Rows from block 1 of the decoder of a small image FSQ autoencoder, named by matrix and row number. Each number is 500 + 50 x the weight over its row's rms, rounded and kept within 0 to 999. All counts start at 0. Numbers have three digits each. After the name is the row's rms in percent of the matrix's.
Before each channel's rows are labels from the 100 images, of 14976, where the channel reaches its highest value: "strongest on" is what is common among them. Only what is clearly more common there than usual is listed. The data: views of escape-time and Newton fractals. In brackets: how many of the 100, against the usual share in percent.
# conv: 3x3 conv (decoder.mid.1.conv.weight, 128x128x3x3, each kernel summed), inputs 0-127

strongest on: grey (93 vs 14.4)
conv.82 156:516530496528514501500507511507476551538525451499527509481532486490336470473488475520485491522548490509462504507511458480488538514472513534481506424443484469366418528506409524502479469610517534508477498537484469366485510262391522476498388525494514471498503478518521499470541483512520461381507539476458499527557531477379487516485605478588521512569474424468568390446523502493521497438496

strongest on: vivid (90 vs 14.4)
conv.123 112:497561478531545506462399439509494315499535498439549535541426453435511452493383518504481553509485454453452446520372486498558547521473510514496487503484512506520504473414477468500511529534480555570443567431415534469496540549515491530442536466459494581524398415538477411512490491466458468501589487516488500507376443530513455535445467534475399506430546520525424481448539474344463504502492

strongest on: vivid (48 vs 14.4)
conv.89 097:514558487516547495480417487482515515218540529464427524414448484454520456501497556504574544444468414465483504498472454480504553495511350508478501482494579490539492488432559459496488465535523460490478547504489455525451526515515534535392500513506455546492392472531498441404510452496526496497523542461479487508543457513516470524332525481520508386472490512490485486532501501504388484522500

strongest on: vivid (55 vs 14.4); Julia set (37 vs 9.9)
conv.46 089:441558427461522551534476443396542497478490439453479551456489547516503615526448553525504656508507601477512472461560511510509482475555532467487402500550523520451506449468484440418502506492467474412502437446479524523498520475540625456472513537432466473480511447417663513523528485432512506507491507480372603471575481477461583566507455459459500478462585480391494500473452509544446490480501

strongest on: dark (59 vs 14.4); Mandelbrot set (41 vs 12.1)
conv.55 068:475564480484501442474459480490485494473493530457462526534489452498498574514553528518512582550387523433483493421485511504478552585474441455466474468529490568462471534531463342500470454515510540462559529492507458519479582513490496509609479475570516568454539505434538523503524373311528517521450464475433558492504485538525547424435495531398517505494503456357438544483439555550557589521435

strongest on: vivid (41 vs 14.4); cool (33 vs 14.1); tricorn (29 vs 11.1)
conv.84 084:517479527469533495512504425469452534540513547423420465498485440547486519466502458525656431507500469431480457500488536487452467461521421461528517456539394431459504501444486584443509543418485505743492533489486463483531579486550511604550550449595576411479497527489537537473523483525443497539523509553463462467461542474434495537508466468453471443446536471413528448429476460476484559454453

strongest on: dark (90 vs 14.4); Mandelbrot set (44 vs 12.1)
conv.105 094:399540431458505458470446414674451477555463493479502477515534476443515555465484588516560664491472514508476433433491500464491534629474536504534506490488512465511499460460438509543394558558426464541554516503462502516509528592489483542561442522534531542439542483470620482538564479472568449537500517433461515492435506520496475488481581590481474496454537518504471490506420529478575594472395

strongest on: vivid (40 vs 14.4); burning ship (32 vs 9); Mandelbrot set (31 vs 12.1)
conv.81 097:477535496248470502530506509540495476498504488516512499467447486472508472415486434502464493510474556522503481527519498448481457417486466533500512533551486509530572495234468509532488513499457562476527452424545509491504557546520473473470487491438447505481472539414507490514492557450455475473433405496485570486473451474439552414533497475519400482498501414501453537456496536491590527555488

strongest on: grey (40 vs 14.4); pastel (38 vs 14.2); tricorn (34 vs 11.1)
conv.87 078:475459496560433440547535497459441534568502512477615489530522540532466549432552467482480574533452564528491477475557487523593495551510505429426498465502429499509516524492522474464426496529513523504528562525514555490548467462475474385530480474500455457472586509404502480523504463415527505503437389565408497542532465498478454471505541530487448622561595396345509434396518388483516459425459

strongest on: vivid (94 vs 14.4)
conv.117 099:528523407659503468529463487512522476464498554497492555538448518570510443594568476494490561521510443514538617453571471505557505517511314520557558473428433578495492546414466480446526514521610476530496451515423521537572527482507522518381532536440451470517488444491514444406527427459491538463493419522451550520489545513471470543437489531466497369450492532519430510496447474466490538487496

strongest on: vivid (35 vs 14.4); dark (33 vs 14.4)
conv.93 092:449506488475526449488575554449508494483497477495608499527524493498533635463469488552502567482591476436528472488568536530573515440567550562443431537512535524513531479476499496456527494500468517539472551507493775531516524551515535522463541472500415545476492483545521490667539473525463461549500514513465507535467506522545537599535527553423518485485505592548508596513488522507419470477460

strongest on: vivid (69 vs 14.4); tricorn (27 vs 11.1)
conv.63 116:527521578433503471486431562492441444381512491508480505457480463498442446531462487496530551552484463407400502540317457488512563509464623466446476379438530490574462460491502486522480538504451443465411481469485496522491518396433484492492509528491408481490462508492471470490511489417552535444421488501488493505484477479655462549517523425441483568489530495471472488461512569405543513614528

strongest on: vivid (67 vs 14.4)
conv.90 098:507501512344520494558420444535390462502546540524445437453482403467473427473483497484500535512482527394422518572479515447538445501497577520482523520614520438536531503384446528492496544480523525506478613502493482540520554499513444491494525480491424487468400519419588432508546545441477508520487536496512530438438540498472468432418547395430511454475562493548447533373491528389517507497536

strongest on: vivid (87 vs 14.4)
conv.94 061:486498535468464424483540486407471514469531553507497466531508447534454610517526448487549573503470471483487605491465524504559506493650527554488511430435549614600421522499449379476485532472628483541461507449578529544480609468448429526511502424514398523518484533443534515472633442402453513493448551488457478477565504513535547554459460540451534439464470468499494547531474528488465531565486

strongest on: grey (33 vs 14.4)
conv.10 122:507488517306512385479471529482378502556512515501643511544448514477454523406484523525516530484501494333424482510305514538535574549514492554485554485488498529496478519428489516463489572608497514498416572540491502507544531490437470457442459507453561459501506480524529474529469512491490449499441530532464497474525501529524459479450504567526478434508538482477399522514495538434430476511504

strongest on: vivid (76 vs 14.4)
conv.119 115:480529577583540451498507477513426372473545503483483501545501463473473477446483477500447497499544487497444491526516474526463610527533432537546570526457506507541506534284495473543494518485504421546409441462488488454562548486508510537465516512445474462532242420503553472521472496521458475539525462498495492547541506499529383506472528535462537498437547476516469563540512530422454481525533

strongest on: vivid (100 vs 14.4); Newton basins of five roots (34 vs 12.9); Newton basins of three roots (27 vs 11.1)
conv.28 125:484565488484527440427578511453522320390471527608504555498473383519524509500476497497473503467439443556507431480515488509509546452550555589496446528514561531517517470488518455458453483543447508502489536397496558521462550510504487591476482434483464578477437518591534417553520484518480452502556555529500491616486546555486564538486541542445438474386479529515471538491484666545451482533524

strongest on: vivid (94 vs 14.4)
conv.101 125:505541543491523522461516488543501211419515492512478545537407393439519459529399526507511528505484452553471484511510510481423492486495512536555462520516527535491509488412493519490523539493493505482494491416514520491399514551505553569448503504410536569509346502547528501470513493495478417511535495486568478561388518499496520486502496558534456405491447530544541561485518594539474464534522

strongest on: vivid (97 vs 14.4); Newton basins of five roots (40 vs 12.9)
conv.14 118:481572446536525423454474430485504415500490423489463549534568397475502499516436461526581505500469443472549473546481482439536553517408495557505452521492564486517461544571455451542541468469480439492523423488461599485506594498537439576524506499522531478552442505537464465465516534529490490509511433475506465572437503471450433480565481488302429549329500589564458560494532513420551540519502

strongest on: vivid (87 vs 14.4)
conv.71 094:544587479532516494518491454525502449462503457420416589576496428507522512534426476514530485488517385517489531582495533453501520537487493509571466464549516452499470533511464502478557525523501427468511513495466515530462530527502485544416494543422543473564510448514418486426510573533511487487480590495496430570505517484505418540483440533416342409447461629693445510519517539434459600503514

strongest on: grey (78 vs 14.4)
conv.40 158:495482537493481531497506519473447520542504476435508496496517488480196502499510492450471506504567510497502507488564511521516522500505487530471525425484464502498400497459473550471486514490503472486504466532511507454524474332399523494498496520479544444499505501465495554521459488480521487303336592518515507529500506552408504510498546450538483531547523426443478521548499462486522481536531

strongest on: vivid (79 vs 14.4)
conv.29 090:510531470404549416513559500526495419588535474523549484481481447466458483450535495510526559444431563525510431493583593423508444517564505551551409414517558499535609554387490470481514456509466491497565575445586524574492549581540485420536509490474486445470502557564505439466446526519541515422483492459474487582520476509440439407481452485520522571368511535543422539417533578552491512514537

strongest on: vivid (56 vs 14.4); tricorn (27 vs 11.1)
conv.49 073:449562459495552459459417489497447399559473470419492515400495424403549559507472557534507638488491511412511454487485517521455517548485450470528533504422523480534500433523428468466389515481454435498492394470502539492473548495518515527503450605482584534471534464483593480500516485462550534527480464485487535501387526454490505460485450567400418479326520487499438544513453422445469507506440

strongest on: vivid (57 vs 14.4)
conv.39 079:480586549501567263486459493409525509540575476559458469579511492529549585507506541521564579546454573512486504516515526546548518493549530496497514541546510520510482533485403501414449529539510557463526542508493525535495562569585530441438373512419449518538493517484560449532490512461516492540506481545368520546481482501480510515514440517483532564476592510436391573519507480509406493506461

strongest on: vivid (43 vs 14.4)
conv.58 095:481483435534475521438429482418400460529500447464460507463521426407465596500444472503494549522451493581466488488537498427407440520451461588455487460482582522535511477515514499483444419448506442502550422476488505518458546514505508439530461510479462516467528441439509488479490478402480485465471609457431495551425369487568460485445475483501302524469444381399498470516493494428490487496518

strongest on: vivid (83 vs 14.4)
conv.104 087:504518646449519458528555555474397481522468467475585490424403473486483530509525493502499471493525482607427483508584461527485466550567476496429533436449567446593437468574531518555458510423493485420536404426579516546458490518438481525518479481501486504460530566452440533515467457454465491441417555565495463451593471452588568473546539647496495506496417424493510515599519475508494467525522

strongest on: vivid (45 vs 14.4); Julia set (30 vs 9.9)
conv.5 064:527483503556445476488557537447532601473504466449437443523536530573508551502583484447527483501464533481534486543549473526587504501476496580434528437612510440471490547523569382481536522510459573504570634510494523561569501502551491469493553435571464471480517617414471390509445549459518532497506558479499558485612633535452538536481542485449569477472546519440455508482551447502491432470603

strongest on: vivid (44 vs 14.4)
conv.79 071:554440496539491442417515483428472542464490553436475488541562474527558552438508497552537533493409502538467444497462488526530514483521514532445473523524586498588513495471551268499524455524457560550468475449473545538550583572551437506570646474605491465408502507397513512523429473390515476520468495506483493541521503496544461484475529563374518555447494497440494541473517484508515465521552

strongest on: dark (64 vs 14.4); tricorn (28 vs 11.1)
conv.9 095:487459521484453482433516496652502488513275543487500489502318514490534554449469547477505597423510502568472447330493527485498485574476486557556437494493516491510474468520507504503509455508434496547503539463475558531514458499487534510533504491515537436304510509554542518554512523492524505515512446494480518481478501506506522496535569514528494524413504515470493550486416527445548561537505

strongest on: vivid (61 vs 14.4)
conv.85 111:567521524537483571521437467520538421450505474483422482495526441456521474533427458547551537509556445472500505496615516457450483401447499503517440491528502540521477489537463496516513595498489512485541387509496643508501570531536602556463482540382500527527378508489516511464444543486478507483509487498545467520438542477471588517506485277538544492507419564561574507420530547555488541521522

strongest on: vivid (69 vs 14.4)
conv.78 068:465527516503480427485518447447514512511458538377501489520519493512490547485483493486475548505459511496452581402541556494459484506540523557523488510467506601552458525541474389440467493525587523541516480480505460497547631527496474494538450464498495490466568481405555531455563417314519510508489520432496557519466494453525522484498452528319494539403477459457526542521369480499485611551432

strongest on: vivid (49 vs 14.4)
conv.62 099:546484480584536587485451451464613507428519537456462505540437519541574520551493509553492505475543387460472555512518444485499389514470374464494523504475526536420562472504523483504494545555523611477477481538387509491519511549501557443518518483487558520539493543474498551550438420524555501495537606528494487534453587561481469494476538507473577370508396636540474457506503539611510478416533

strongest on: vivid (67 vs 14.4)
conv.114 086:558526481543456464504475485412522505491521620528474505576527485452574577518518418410513553527473461559500532508539448420510482425582559507483485566462518556543477518550488320435622467473543509644483472494490517507495591543539439576526607384546410557512508497487492572498554497451437505563504508531443471526500501448553520535528498568481482573467463500450549534488503519477496532560536

strongest on: vivid (82 vs 14.4); tricorn (29 vs 11.1)
conv.0 111:527539449382527458489563490509499413499525521506519527542416500450517507467428523530595506449525515584481472479521555423468374506451474532532460471527507487508548528388485475480502519498534627464650601388509519543431548544539513511440537499462493504476527603479494448533516515490401456434487474486521534403512489495478552375512505532558376466454554530558421507493494441480511440490528

strongest on: vivid (65 vs 14.4)
conv.96 095:509558471457469487455433505461412389422497514516524529501408574500538476588536370537411456512503413481503492540450508516513523507450441530485533512504503510528478505369501494515505552535482471541468421430449441532459565513486495584473483502432487520508493400457526424469500499473484482525462443498481501542537521468542517502520527545465491218501536504508461500529477599478532447549505

strongest on: vivid (98 vs 14.4); Newton basins of five roots (30 vs 12.9); Newton basins of three roots (28 vs 11.1)
conv.102 117:482562519435542499491500446555542347487524496545517556546408454480550453516422503502545494498536345507477513528468502516534566520504487524545536550492544451510491523452475507508523581551521531505468525448464530496475547550508496645430523483488574601512477488589482367535515535583439383536583557511551501503488520520503574506512497544478517404411529591614546537466548547515444520508550